config.yaml
model: "self-supervised image encoder"
color_jitter: 0.4
layers: 8
width: 192
projector_hidden_layers: 1
Rows from block 3, named by matrix and row number. Rows with one number belong to one attention dimension. Each number is 500 + 50 x the weight over the matrix's rms, rounded and kept within 0 to 999. All counts start at 0. Numbers have three digits each.
# v: attention query, key and value (stacked) (model.blocks.3.attn.qkv.weight, 576x192, the v third), inputs 0-95
# proj: attention output (model.blocks.3.attn.proj.weight, 192x192, transposed), outputs 0-95
v.81:500499498500488500501500501498494500499496501503502499500502498498500500498495501500500501501503502501501502500502505500502500501500483498497500500501499500500503498500501502500504497500500493500499500501500500500499500498501501505501501502500501500502490501500488493500500500495498496515
proj.81:500500500501503500496500502494496500503505521500499500499495500498500502498503498500499503498501501501499499501501491501498494500500495499485498502501500500503501524498499499500499493500500500518497499511498499486500500498500500500500499489500500500505500500500509489541498500501512499501
v.84:501500500500495500501500500500512500502499500500500500500500500501501501500500498500498500500500500502500500466500495500497500496500510507502500500501500500499497501500500500500500503500501500500501497501500501500499499500500500499499500501496500500500500495499505501501500500485501500500
proj.84:490496501501498500501498501504501500500500501500502500500500500500498499498495500500500500499499501501504501493496499500500500496500500500498500499497498500501506491500501500500502499500500495500500502501500500500500500503517500500500500500500503500502500500500499501501498500496498500500
v.85:401500135500487502500500499801496500501499491500500499217491500499496299500505499500498206340500443485501501449500999500490498500449499500500500503377501499613500497479500499505499501498485485501551840838501500500497500500497499498457356500501501516500476500501500500500632499513501497498
proj.85:281500491374488457497501433499499450500499496500500498500340500497451860503500501501499488472487503499489501500519018501502501492500595614485486539492501500135500502501501532488500499510503501502498522000501499500548475498499500500500492481507499500459500501500612498510508500499520500586
v.86:566500500500499497500501544500501500500500559500500502501500501501503582500500500500501500499500999498500500567500000499503503496515501501483499497499499501499499498501500501501500499547501550501478075500499576501506502502501501504529532492496499419500564500500502500501500495417499513502
proj.86:499499501500535730499499504555501501500503515500503500504500501503500429492500500500501500585504497501511499499494937499497503499500468502500508406501494504617500497500497487520499501499497222496502271834528500492423500500500500500500501503533503501576499504500496501497430499481498501472
v.87:500500500500500500501500500499472500498500500501501500500502500499498500501499501500500500499501501501501504534500519500500500502500495499498500500499500499500500517500501502500502498500500498500499502500500499500500501500501500501503500499504501500500499500500484497500500500500499498500
proj.87:503501498499503500497507499491489500501500510500498499500496501496500507499514502500500500498501498501498499503503500500497498506500495496499500505499500501503498511498499501500496497500500500504496495501499500496501499497500500500500499497501501500500497500500502495500501500505505499504
v.88:503500501500465498498501739500501499500501537500500503501500501501501568500501500499500500493499786498490500560500000499514502495509500500499497497495499501499488496500499502501500499590500565500494000500500502501512501501500501504513501486496498390499525498500501500501500482444500558503
proj.88:496499501500555782500493499506502500500503505500506502501501501502509422484501499500501500601506498501683499499493999499496505500500494513501511385513494503501502496500496501499499502501496253494500500502548504492500500500493500500500501503548506502546500506500498501497441499488497500471
v.89:498500506500513500498501500499491500498502504500500500505501501499501500501500500500499503499500485497499500508501510499502500502500497497498499500499499499500500499500499501500498499500504501500500504498500499501501501500500500501500499500503499500498499501500497500499501500510499501500
proj.89:502505500498499500500500500496500500500498499500497500499500500500501501499499499500499500501502500500501495504500506500500500509500500498508500512502503499497498501500501500500499501499501508502499498491499500500500500498489500500500500505495496499498499500500501500499501500505500500500
v.91:493500499500500500502500500500472500498500501506503500500504500499498500501498501500500501499502501500501504551500519500502499501500494498498500500499500499501500499500502502500502498500508498500499512500500498500499500500500500507501499499504501500500485501499474497499500501496498500500
proj.91:500501499502499500497503500490487505502512509500498499501496502497500511500505502501500501498500498501497500506502500500498497504500499496497500506499500499502499504498497502500495496500500500500498498501498499497501499496501500500500499500499499500510499500500503498504499500503508500501
v.92:500500497500482500501500503500491500500500500503501500499502499497500500500496502500501499500502504501501501501505502500500500501500497497499500501500499500501505499500500501500503497500500497500500502501500499500500500498501502501502500500501501500501499502500484495500500500501498489500
proj.92:500500500501504500498500502497498500501505518500499500499489501499500501499505500500499502499500500500499498500501493501497500499500475499497499503501500501504500534500499499500500497500500499505495498507498499497500499498500500500500499491500500501506496500500506494534498500501508500501
v.95:498500503500520500496501498500501500500501500498500500501500501501501500501502500500497499499499498498500500500498500499501499499500499500499500500500499500501500494500500500500495500500500501500501500500500500501501500501498500501500500499499499499498492500500501503500501500500500501488
proj.95:500503500498500500504501500501500501499496497500498500500504498501500500501498500500500500501500500500500497502500503500503500503500503500515500498500503499496500499501500501500500505500501500498510500486500501502500500500500500500500501502500500499495500500500498501491504500500498500500
v.96:496503504500507500494508499499500498500507505500505499507507501506500497512500500499496501498497502538424501515510499500495486500501506499500500500498498505494500500495496501500496495500501500500498485496501499500502500500497507499500500495509500499499515496499499493501504500501491503502
proj.96:500495484498499500483499499498499500519498499500499501496490500500499512502500499510499497490516502507500501501513521500497498515500494496499497500501485500504504515500497500500497499499501502499501501501498497501507498494489500500500503496491504496497491500500499506502501501493501499519
v.97:501500500500500500515500501501500500499489502505500499501502498502502499500500501500502502502500499500498500501502500501505500499500513506502500500502501501495501495501499500500500499499501500500500499500500502499500500499501501499499500502501500500501500507499499494499499500480497499501
proj.97:499499500499500500500496500501500500500509498500500500497499501499499500503501500500503500503499498501504501500500497499499501492500500489498500499500498495502500503510500500500500500500502497500500500511500501500490499500500500500500501500500501500501500495500499499507498500500523500500
v.98:538501500500514499498516500501482499500523501499507500500503500500500495519499500497498500497494543512497503541512496500491530520507511495500500505497499518499500500502500501501500497500500504500499486497501501500503492499500503499500501492515500496539515499498500498500505500570496498501
proj.98:490494481495498500496496499500502483500479498500496500500494499502499508500500500505486489488501500503500501499499522500496499514500474502498499500500499508502502498498498505500498500500500502491500509501498503501507500495498500500500496499498510499496481500500501502497498500480491504500
v.99:500500498499508500502498500502502500500497506499499500500500498500500497499500500500501500501501498499500499498500507501500500501500500498501500500501500499501500500500502499500500501500503501500501500503500500499499500503500499500502501500500502500486499505501499501500499500502500500500
proj.99:500502499501500500501499500499502500498501500500501500502524500499505501498501498497493500501501498491501499500501498501503499498500526500501500503501501500499498500500501500500501506501499499500499500494500502499500500500508500500500499501501499501506497494500503496495498500489498505500
v.100:497502500500524499495519499499478499500521505498507500500502503501500491522500501493497500496493515537491502525511496500490497508510512492500500500497498511499499498502500501501500496501500505500499489498502501501506499499500507499500512491518500498498515495498500498500506500516488502501
proj.100:486498490491495500492494498500502486506480500500498500500497500501499519501500500504476493480509501503500500500500532500495500523500491500503499507499499511504503497494496503499498508499496508494501509498498501500512500496498500500500496502493506497495485500500500506489497499458484508499
v.101:502500500500501500513500503500498500000497500502642498500660501404507495500478506499498497501501501457498500494500504500500505500498500497500500512502503191500595500500942500519999497500500500501495498500501499500501500499501505499500498500724500936501501491499497000488499499503252499522
proj.101:501502471528496502455483503571502499570531501500383512477395500897489499363507497492490511501501508501495500470494499493492498502500488483499504494499497505579388499578504504500288501503354500497501501525502499507500503500483500500500500500498500000501501501500499500496489504511503501502
v.102:488501502500510500497503499500500499500501503500502500500501500504500499513501499500498501499497500504497500509502493500501495505500510501500500500499500503497499499503499500500496500500501500500499497499501501500500502501500500499500500496522500499499503500500502499500504500498500502501
proj.102:499497500497497500498497499499501500501500501500504500499494500500495514501501500501501499502503498501501501500500504500498500502500500499502500499501500500501501501500499500500499500500496499500500501500500500502500500497499500500500502499497502498498499500500499501501498500486500500499
v.103:654500509499407498487498507500501503501626500497500501506499495510500526503500506499500500517505590506484497501500501500495499506501499500501503497510499507500509503501499501500492500500499483500497495493491500500500499499480502530506500488516505500654504491490500508489488502508491474501
proj.103:499496424479499501499505500487500506499497498500524496498493499500488500498499501530507485504507505502501514500511502502545500502500498502499493500506503502504502509500500500500502500502503494515514500505471494499499496499493500500500502500500500499497499506500497425506539499506501491495
v.104:500497496500490500502491500501501500500498498501498500497497499496498501491499501500506499502504500497506499495486531500499502501500477500500500500502500495509501500489503500500505501500499500500501507507499499500499498500505497501501500507495500499501488509501482513499494500502500496490
proj.104:502506500503501499513506501500501500491500503500501500508532501501513492497505501498490502500499497495498499500499490500505498496500509510500501504499501501499496499499502500500501501501503500497500498492502500499499503503519500500500496502513494501511501501500501494493500500509498501498
v.105:498502499500498500500501496499499499500501500499503499500505504499500499500496500500497499499500501510498501506502539500493499501500500491500500521500500499500500499460504501500502500500500501500499497500500500500501496500500500500501500500500500499499501500499499501499500500512499501500
proj.105:502498498501501500501502500500500497500496504500497500504504500503502499499498500500484501486503498500497500500501509500500498510500499500500500513497496505498499498489500503499498501500499506482502500492502499500506503498500500500500498500503499497504483501500501501482501500513488501499
v.106:498500500500507500493500491499497500501507498498500501500500502499499500500499500500499499499501501501497501500498512499499498501500492494498500500500499500502500500498502501500500500500499500500499505500500498501500499501500499501503501499499500499499500500500500503500500500524499501500
proj.106:502500499500500500502502500499500500499493500500500500503505500501504498499495500500479501500504502499496500500501505501501498515500500500501500508501500502499500499496501500499499501500499505494508500488500499500500502500500500500500499500496498500498497502500500501480501500507490502500
v.107:503498500500483500502481501498511498501487499501496499500496494501498510478500500502503500504508477474502494473492503500509502500495487504500500499504500486500500501499500499500500503500502494500501503501498499499494501503500493500500500508492501503502456512501500504500495500454501498499
proj.107:510502504509503500504503502499499513499504500500502500499508501498500495501500500496509503518495499497500500501500462501505500480500545500500501494503502489499497500524503497500502499500503494511499490502501500499485500503502500500500502501507496502504519500500500495508501500523511494501
v.108:500504501500511500498517500499498499499506504499506500503511503503500494517500501494497500498496505536487501521511499500497500503502512491500500500498498505497500499501500501501500497500502501500498488499502503501501500500500506500500504495527500499498514492499499495501504500504485502502
proj.108:495498481497494500494499498499500492509498499500499500501496500500500513500501497501500499487511500505500500500501524500496498514500493499499499499500498503501503500484498503500497500500499500499500502500499500501508500494499500500500502497492504497496478500500500506499500500469499503499
v.109:500500504500487500500493500494501500501500500503498500501497500503498502496501501500501502501504500501499499494497502500498496500500492501500500500502498500497501512498500500500500500500500499500499500498500497500501501502499499503500500502481499499501494502499499502500498500499500499500
proj.109:505500498500502500500503502498497505501501500500503500499500502499500495502499502501505500502501500498500502502501497502503500498500504500499500502500500493501502501503500499500499498500505500503500500500500495500499500501500500500500501501501498500502500499500495499508502500514501495500
v.110:497500500500525500497501497504494500500501500495500501498499500499500498510499499500498499496500500507503501514499500500500498501500500498498500500498499500506499500497502500500500500500499503500500501500501502501499500501500499500502501497499500500497500500500501503500502500501508506500
proj.110:494499501499498500500499499500501500489496501500499500503502500501503500498497500500499500500502500499501499500499505500500500515500498501501500515501501503500499499496501501500499501500494503493507502489500501500500502500510500500500500506496499500496499501500502500480498500493489509499
v.111:500499499500482501501486500497507500500495493501497497500498501501499503486501501501501501503504500484486499482497506499499503480494488501500500500502503489500500500497500500497502500500488514499500500502498498500500501499496499504500496510491499501503494500502500500500487500492497498500
proj.111:515509500509504500500509501499495503501502503500502499501493500503500488501499501500500505502498502498497500501509496500504498493500503500500500499499499497499498495498499498500496490500503500500502497501501491500500500502502500500500496494502498500505504500500499501499506500548501475502
v.112:582506500499501500501502511500501500493500502500514499501513500506500498503500501497498500503500510505456499506513500501500500500500506500504501500503501503494504500500500502500499499500501500500498490500501501500501500500491503500504500499523501499546510496498499484499502500498455501503
proj.112:501497473499498500489500500499501501524499500500497500498488498500492505501502497501499499502502504508500501500502506499494495502500497493497496494502480500502500501500498502500498499501504495500499499505495499497502498494492500500500501494495507500499489501500499504503500501499505499501
v.113:501498500500498500501492500500500501505485497500482500497491500501500501491500500502503500499504493495526499494488502500499511499500493510500500500502499496503500500499500499500500502500498500500501516500499500500499500500500496502500500503484500500500487511501500516500495500501508499498
proj.113:501504514500503500506503501500500501482501501500501499503527500499500495499499501498500500511497500494500500500498486501505502489500502523500500502501505499500499499500502498500501500500503500502500496499501500499495500503503500500500498503507493501502502499500500495500501500508499500500
v.114:501502500500517500497517499499495500500519501498504501500502502500500493518500500498497500497493538519496501519509495500495498503505514495500500500497499512500499500502500501501500498500500503500499494499502502501501500500500504499500505492513500498498517495499501495500507500517494502501
proj.114:492498489498496500494498498500502493506486500500499500501493499502499517500500500503492500490505500503500500499500522500495499521500474500500499499500499507501502498495495503500499501499494506494501504498499501501507500497499500500500499500492508497496489500500500507485499499467480506499
v.115:498500500500508499499501499501501499506501500498494500499498498500500500510500498500500499499500500514499499500495500500499488505500499498500500498499492500502499501501501499500493501500500501500500500501500500501500499504500499501502502499499504499476527505500500529500503485493500501500
proj.115:497500499491497500509499498498505501496500499500501500500517503500499508498499501499501496502504497496502499501501500502502500501500512506506500511502502501498500504497500501500507517500497498502499500491500501500499501499510500500500501502500496499497490500500500487485499499479496505494
v.116:502500497500486500504496500501505500500498499501499500498501499501501500495500500500502497501501501493505499493499502500499502494500496500501500500501501498502501502499500499500505500500499500500500502503499501500500498499500499501500499505501500501502524500500501500499497500502499497500
proj.116:500502498505501500500501501501499500499504498500502500500499500500495492500503501499501500499494500499499500499500493499501500495500501501500500500499501500501498498500502500500503501501501496500499499500501500499500500503501500500500498501509499502503501501500500497501500500508502497500
v.117:493501500501519500498511502499493499500499507501505501501512504506508491508501501498497501494498499512499509512515499499483499500503508500499500502497499502500499498466485502500500495501496503500499532499502499501507501499499505499500500497509498499495509494497497492501503499507491503501
proj.117:497496502498496500489499499503498496501497501500499501500489500500499503502498499500470500497504502500500500500501524500499501517500469499501498507500497503506501499495492501500494500499500513498504504499499500501507501498499500500500500499492500499501484500500501507501500501484495506500
v.118:470501500501513499451508491500496498498515503488504500500457523499500497514500506491497500497497500517480503509504499499488498500507503489498500503497500517500500500485500506500500490501490507500499493499502498501509498493500517499505500495509499497498516471499499500499503500531499503501
proj.118:495499488496494500497500497500499494508482500500500502501497500502500500500500500508453496464511501506497500500516559500496499542500472500506498526489499515510505499472492502500492501500497529496505512486500499501530502499499500500500499499490502488496497510500499507494500500491475501495
v.119:497501500500504500499499496499500500500499500491485501500501507501498497500500500499497500499500500502500501500499508499496500500500500499499500500500499498501499499484501501500501500501475500500500519500500499501501500501499500501502500500500498500498500495500499502500499500515499501500
proj.119:502500501500500500500505500500499500500495504500501500508507499501500499498500499500489502500502501499491500501501518501501499513500499506501500501500499504497500494484500500500500501500500507499505500489500497499504503500500500500500499500496498500499489501500500500488503500504490502500
v.120:498502501500525500499521500500484500500511510499504501501505501500501491517500500499498500496493502516498503548511495500500498532509515494500500500496498509499499486502500501500500498500503503500499498497503503501501500499500502499500509491537500499495511499498491498500509500523496477501
proj.120:487499500491498500496492499500502484500492493500498500499496500499499516500500499503497495490505501503501500500498514500496499511500490500499499500499499507503502500499498502500498501500499501498500507499498506500507500497498500500500499502498502499497478500500502502499497500457500512499
v.121:503498498500496500502489500500504500505492497500484500496496499500500503488500499501503500502504499493506499487488509500499502500499487500500500500502500492504500500498500499500501504500499499500501516503499501500499499501500494502500500508494500501500488504501500519500495500499504498498
proj.121:501505504502501499510505501497500501491503502500502500502521501500500497498500502497500501510495499494499499500499482501506500489500531501500501502500502500496497499499505498500501500501500498501499491498502500499497501503507500500500497502507495501503500500500501492499500499518499501499
v.122:501501500500491500507504501500494500499500500503502500501503498499501500503500500500498500500499500503502500511501494501501499500500510502501500501500501503499502500505500500500500500500503500500500485498499500499501500499500500499498500498499501499501502509498500498500502500500500499502
proj.122:495497498496500500500492500502501500501500500500497500495493501499500500501500501500502497499498501501507503501499500499496502497500499500498500499500500500504502509508500504500499497500500498500496503510500503500500498496496500500500502500500502499505500498500499500508493500498507500500
v.123:699500516499371594478488507498503572501795500499503501551497494504497678501495512500500500641508647503485493499500501502499499570503495498504504499640500535494529500493500500494494501497500468500496495487477500500469499497486499522508500499517508496750519501491498506474440529522492423501
proj.123:500490302485500501500522499488500593499498497500531492472486500500490458500499497535512468503525502501522502499537499508577493501500498502499496499504503501512501603503502497501506500504503494539571501512370494500497500499477500500500504501501500497463501512500496399535585525587501494500
v.124:502498490500498501505494500504517501509491498500463501491491500495500503491500499501503499500500488486543499481491506500500526500500493500500500500501501492515500499498500498500504505500499500500503522511498499500497499501507494500497499505492500501497488506502501524499497500503510498497
proj.124:500507516503500499512504499501502500459502502500502500505525500501514497498499503496495501504487487494498498499481486500506504492500504555502503503499507501491496496499503499500502503501498504499491496497507507504499503507509500500500495503507494502502501500500501495493499499498497502499
v.125:496501500500515500496516499499486499500511501499503500501502504499500480509500500500497500496495505514476503523511494500495497501502512498499500501497500509499499500503500501500500496501500503500499493497502500500502500499500507499500500493510499498499518494499502494500505500524500503501
proj.125:490495496497498500495493499500500489504487500500499500500489500501499510501498500505487492484505501503500500500500523500496499522500481499500498500499498505501503500495495502500497500499498518493502511499498500500511500496498500500500499498492507497496491500500500506499499500484493503500
v.126:500501502500523500498515500501496500500504502498502502500502499499500498513499499499499500498496501506504500515504494501501497544503524499501500500498499512500500500503501500502499500500518505500500497498501502500500500501502500499500505491505501499498507500498502500500506500520500502501
proj.126:491496500498497500499493499500504496500498498500498500500498499499500515499501498500502497498502493503502500499483506500496501509500497500500500498501500503501502503502503502500500506500492498500499502500499509502501499497499500500500504499499503499495495500500501501500496500449499509499
v.127:500498496500490501503486502500500500500486498501497500496496500498500503487501497501503500501503490465517500480494506500499551497498487506500500500502509491505500500494499499499503502500498500499501535504498497500499500500500493500500497509489499501502488503501500503499495500495503498498
proj.127:508511517505505501506504501502499513481504502500501500503506500500500482499499504495499504513489500495499499500499483500505501485500501500501501501500501498499495498500502497500501491500500501501500498499503499499494501506502500500500496496509494503505513500500500497500501500526500500501
v.128:505501457500489500499500498482501496501393499507502498473501501501498500442500494497499511494500469506495504479524502500499529485446491579506500501500501500499499478500501500496500501499492477500499498521511489500500500516499499504499501518468500502503436494500507498501500500406500501504
proj.128:501496548553504501469494523499492501500478504500500501502515495492492518482518490471499534501502501511505497487496501504497469500500581498401495453494515501493508486499500500500496455500498484506491505509522501496503503494514500500500505473549510505508499514500501507515504503502496485526
v.129:521501421500482500499500498500501493501358500510500498461502500500500500447501494495499536491501474503490501437511506500499564500402486597508500500500499486504500488496501500487500501496497482499499499543526463500499499512498496501499500608459500502507340498503505498501500500380502502502
proj.129:507500560574502502437496545498495505496472515500500501502518489478490510464541460454499613502501507530506474482496500520499460500500603499349493413493511503488510464499501499501497445500499471511463503511522501487523504494519500500500505468552513508505486527500501515528514505511493466520
v.130:487501445501487501452500500417500478504306501513495492498503501500500497413501499498499503478500454512463511470507569500501528489409485595499500508499499492459500482492500500497500499499500486498499499511536476500500497505499500501499500548430500502501276498497502497501500500327520515502
proj.130:501503562578501493460462539497488504500497502500498500499525493474489529475513459490503570501505501509502447500498501508496476514500598490409472498497516499496505500499500499500495468500499487516475504504502500478511502497503500500500508472508505502517484513500523501531500511503499476506
v.131:487500471501495501484500500457500497500400498507502497499503504500500498450500499499499501488499474512487509496515512500501501487472494567499500508499500497473499486501501503500501497499497492499499498506513498500500500505499502501499500507473500502501416494495503495500500500403502500501
proj.131:500501529529501500476487520498490501501499502500498500502510496491493524495512481493498525500504501505500486500498503500497493500500559491426484500498500499498504500498499500500495478500499491508493501504501501489501500496502500500500503479506505502509500504500510501520499501500501496503
v.132:374500438501418501354500516271499481509288500514497478505501502499501497391500500507499496470500468527468531499506554499505499491410496631497500517499500497293499457494497502500497489500501484497496499499534490498505493499507516499501500501471500502500269498491492497500500500202531506500
proj.132:499504554581506489410380568498489500508501499500490500463522490486493566472513471500536530513503502503514428502500503500490497561500561448459440504500528494502500507504499500500496489496498500510492500549496501478506471498499500500500509471456504499571500499500582499543495519522510463509
v.133:501501367501461501487500514424501485501218501515498496477503501498500499379501498488499504465500463507478531425531515500500562493356494682500500519484499484453499424496500500496500500496500481498500499529538454500500497504499500500499500537452500502501245497499503497501501500146513507501
proj.133:500498631626500501397429571498492502500486517500499501501528491472453542453555426466499641521507535521520419476497501519498478519500648496373453436497536500493507484500500499500496437500498477511475506513527501487521501496508500500500509467519509503539497522500539504532500504502497449549
v.134:508501451500480500498500499499501491502344500512500497466502500501499500448501497497499524493500471506488500456507503500499549492427485603505501500500500488503500488500500500492500501498493484499499499542517471500499498511498499503499501537461500502506392496500505498501500500401503501502
proj.134:503497547564501502468495528498490504498474514500500501502517495486488512463519472481499581501504505520504484479497500513498482500500610498371492434492511502486510483499500500500495454500499465509475505508526501489513504493515500500500507481550513504513499523500501508520508504507495471518
v.135:501501494499494500503500500505499500504499497501500501492498500501499500497500500500501503500500500502500501501500493501499502500500500502502500500500500501506500488499500499500498500500500499500500500502500497499500499499500500499499501501501501501502499500499500502501500514500503500500
proj.135:500500501501502501500500501503499500500502500500501500500499500499500498499502502500500508500496501500501500498500500500500500497500499500494500489501502499499503498500500500500502499500500495500499500501500502499500500501501500500500500499502501500509500502500500501501500500500500488501
v.136:503502505500500499627500499501502500498495494484500471498499689503501502441500496490493500499499356292499459490526496500495451501448502554538500500500500493497514501472503498490499510500483531501511499501500509500509501304498536499499498504492500501501500404510507443501500500408512625501
proj.136:500501500500497500514499503500500502501491499500504563502499500499526501502502072498498500500491509500499500475500507486494656501500498498499500501497498501495499499497499501500482500492502502499499500495512501502501500500499500500500499499469500500501500872500505502500496504498498501466
v.137:565501500499528499500147498553686500501470762501496501564500499501500642499501501497500999733501429490499500449496542501499596501497439284502501499999500501530504501499499499497498499500529499500499469512504500499499892499498501489500147999499502500523499491500500500500200500498501664501
proj.137:577505244551500500499522500499475505449669500500504501493510500506603000498498515480508638000500500506498471499512414500500490498500492843500506489000500502500497773500503500502500500499495498500498775502500000501499527500518500500500488499529499500499501499500452287497509500564492499504
v.138:501501350501285501490500564349501495501250501515501497485504500499500500366501499472499503482500473508490515445536521499501544490363494657502500522496500486439499489496500500495500500497552481498500500525510451500499495504499500500499501527464500502501270497499502497502501533277514499501
proj.138:500499591623512501372434575498485500500491514500499500497521478469457531451545442491508644524505528508518432490498501525497477508500596494358432413499524499488506483500500500500492435500499483515472506546513502479502500494505500500500511464506510503540483529500549501550500503518499432509
v.139:500500500501499500497500500491500500500499500502500500501500500500499500498500499500500499500501487506498501498499517499499500501500494500496500500500499500500500501500500500500500499500500500500497499501500500501500501501502500502502500501500499500500496500498500499501500500497500500501
proj.139:500506499499500500500500500496500500500500504500500500500500498499503500500499501500498500500506502501501501501499502501501499501500499499498500501500499498500500503499499500500498498500501500502497500501500500500499501500500500500500500500506501501500498501500501500501501500501500498500
v.140:502500481500496500500500496500502497500446498503503500483500501500496500469500495498500506499500466505498500490521502500499507488479497538506501500500500500503499496500501500499500501500495494500499498515502495500499498508499499504500501508499500501502479496499507499501500500470500501501
proj.140:501496529512502501490499503499496501500482504500507500502507498494502503494510496476499525501500501510503501486490501501498490500500533499433501480495501502494508495499500500501497472501500488500492500507525502498500502495506500500500503483549511505506499505500501508507500502501497495509
v.141:509499500501503500487501498498501499500500512500501502500502501500500499498499500501498794499502494142500500499846519499537499500500498498499500500500491500501500504496500502497501498500498497495500534501501499501500501499504501508505379500504510501498497490500520500501501501300498506500
proj.141:499511462500447499506494552496500649424500079500499500417499498498499502499510454500496503503999500500503500500499586571473499999500494500713500500501502502500500543496543438500502529500502514999438506494217500779500444795501500500500999500265514501498501914500500485714492527650497501498
v.142:494499637499557499501500500518499505498728499487500502534497500502500500603499504510501478512500524495510498573492491501500422502618510363496500492501501540500501514508500500510500500505500516501501501461479548500501503492502500500501499408543500499495700502500497502498499499658491500499
proj.142:495501392400497499573530429501502498502521471500501500498485514533529486542451556531502354498499477473494558526503500478502525500500393503658536592504480498524490518500500501500507563500501525486539497485483499517481498510493500500500494540476487493480517466500478492457494496491504545482
v.143:534500499499506498512500498533501500500501495497498500484497500502496500499500500499501514502501500500507493491499499501489513499500500502503501491501500501550504515494500498499498505500491500500499500505499500500501500504499495504500500501500500499501518500507500502500499500511501502501
proj.143:501496481500498503504507497500500502489484501500513501504501506500492488494500512499484502500500501506502501491499500500501500498500499509500508472495506509489500486501499500500500499500501492493499501493511498503500509497513500500500501505517504502500516504500481508478504501501486496507
v.144:488499845499751499503499499503499500576652496497499501524498278500499500536504501541501496500500531999536500592282499501000494501640500395500500439500500528503501503516504500509502500513507501501498481498501533500501705498500499500516499489500529499500617586500381665499499497801494502499
proj.144:501497478415498496507501129498515500464521500500501500498494850507495219499496503550507405503501448499498550512503427500501502493499489503572515589518491510839496524496585642499648533500498464494504287502367497501490502143499500500500500508509303475502487000500470374364501495501490503498
v.145:447499504500500502471500504462497501500510507500495500547500500498504499506499502505500474500499501500494500521479508500509464506507508491495496510500500499462500500503499501506500496500517504500501501486500500500500500489501507492500498494500501499499501501494480501499501500501500499498
proj.145:497512498498499495500490500500502498508528490500487499490498499500515504506499495508500485499500499491491499516507502497500504505500499496540497553505498490508496520499502500499499516499499525499502500499481500500500486510476500500500499501421488491496502489500507466502494499499502510471
v.146:500499501501500500504500501498501501498496500500502500504501500499501501501500499500500500500499502497500500499502495500502501500500510500501500502500502499496499492507501501500502500500500500500501500499500500500492500500500499500499500500500500500499500501499501499500500484500499499500
proj.146:500498510502504500498497501501500499503503501500499500499500500499501501503499495500499500502496499501501500501500499501501500499500501500494500500501498501500501500500500498500501499500500502501500500504500503502499499499500500500500500497500501501501500498500501499509498500499501500500
v.147:422499501501489501450500502416498499501499501504500498532500500498502499497500500506499478490499491510478506522501538500509480500499499497497499519500502499413496488503500503507500490500520500499500500492511499500500500496501511496502500500499500500500454500489468498500501500443518502499
proj.147:499508517500508489494486505499500498512515498500490499474500493496507518503500492506501499500500491496498488512500502500498500509500500486501482554505496484511500556498505500500497502493499506507501499502471502492500473504496500500500499491462497497502463497500533486518490499501519503494
v.148:465500467501483500415500500397500479511355501513493485501501500500500497431501499499499501482500456515458510484504593499502501492425484572498500510500499498452500484493499500498496497500500488497499499501537476499500497500501502500500500548463500502501259499494497498501500500278529516501
proj.148:501506543549503489468461546496488510500500501500498500490536493475503527479507476493512549502502500508502448501499501507495485518500572485435475500498515494499501504499499499500495484500499494521470501502499500476505500498503500500500508475504503502503477504500533500531500505518499482501
v.149:657501500500943499501454498506247507501367792500486597499501499501500501500500432495500999500501500463495865500641000500500712508493498816502501500500499500501513497500500499499500500501637499499500453203602500500499500499499500497500415783503501500502499499500518500499457499486500560500
proj.149:509999500969000505469448496814455502478598502500502509197608611502403500485530500411503999500720515504000138000475455498500186499500533434501500487000502546973236417500506500518500499500499499500498699999685519579920770504519500500500308502667317501501501499500292599409498520500462496501
v.150:402499488501458501404500502328498493506451499507500484509500501499501498462500500510499483488499482516468509500504558500507488496485497538497499517500501497344499490500498503504498490500508491499500499496514496498505497497501515499502500501490500501500374500488490498500500500347531500500
proj.150:499504516529504490468446516498494499511506498500490500474511492491503539501501489500518500500501500502499462504501503500495498521500539474496469529501499486507500521506498500500497498493499501510498499513488501479503473498498500500500506481470503498512490499500543492527493499521517498499
v.151:455499483501436501437500502389498496501425500509500488508501502499501499458500500506499493490499473515477504500503541499506493494486497527497499519500501496418498488502500503501500493500508497499500499498510494498501496497500512498501500501480500501500391500489474498500500500352521499500
proj.151:499504519520502490486470520498495500509503500500492500480505491487505525500502485500502501500500500502499475504500503500494498508500545487475470513500510489503500507498498500500494496491500501511493500508489501480501479497499500500500504480480504500510479499500531496530495500512516500499
v.152:492499556500539500502500500516499506499633500487499503525497500499500500554500504503501485504500527494509499535489490500500461512566514412494500500500500517500501510500500500508500499502505516501501501468491523500501503486501501497501499447535500498494614504499495502498500499590496500498
proj.152:497502455434497499544507472502508498502522496500500499498485509519504486533480531518502425499499498484496516514503499490502525500500415503629514562505490499512490514501500501500506545500501528487523496488485499513491497506488500500500493526463489495490507475500497496471498497492503529484
v.153:473499501500500501487500506462499500500500503500500500517500500499505500501499500501499491500500502499485500501500500500510493502500500496498498505500500499468500496505500501500501497500504500500500500496500500500499500496500501496501500499500500500499498500493499500499501500469499506500
proj.153:499510502500501496498490500500501499505518497500492500495500494500506503508500490501500497500500500499494499511509500500500500503500501491505498526504496498510500519499501499500500501499498517501501498502490501500500486504497500500500499501472492498497501496500505482507496499499502503493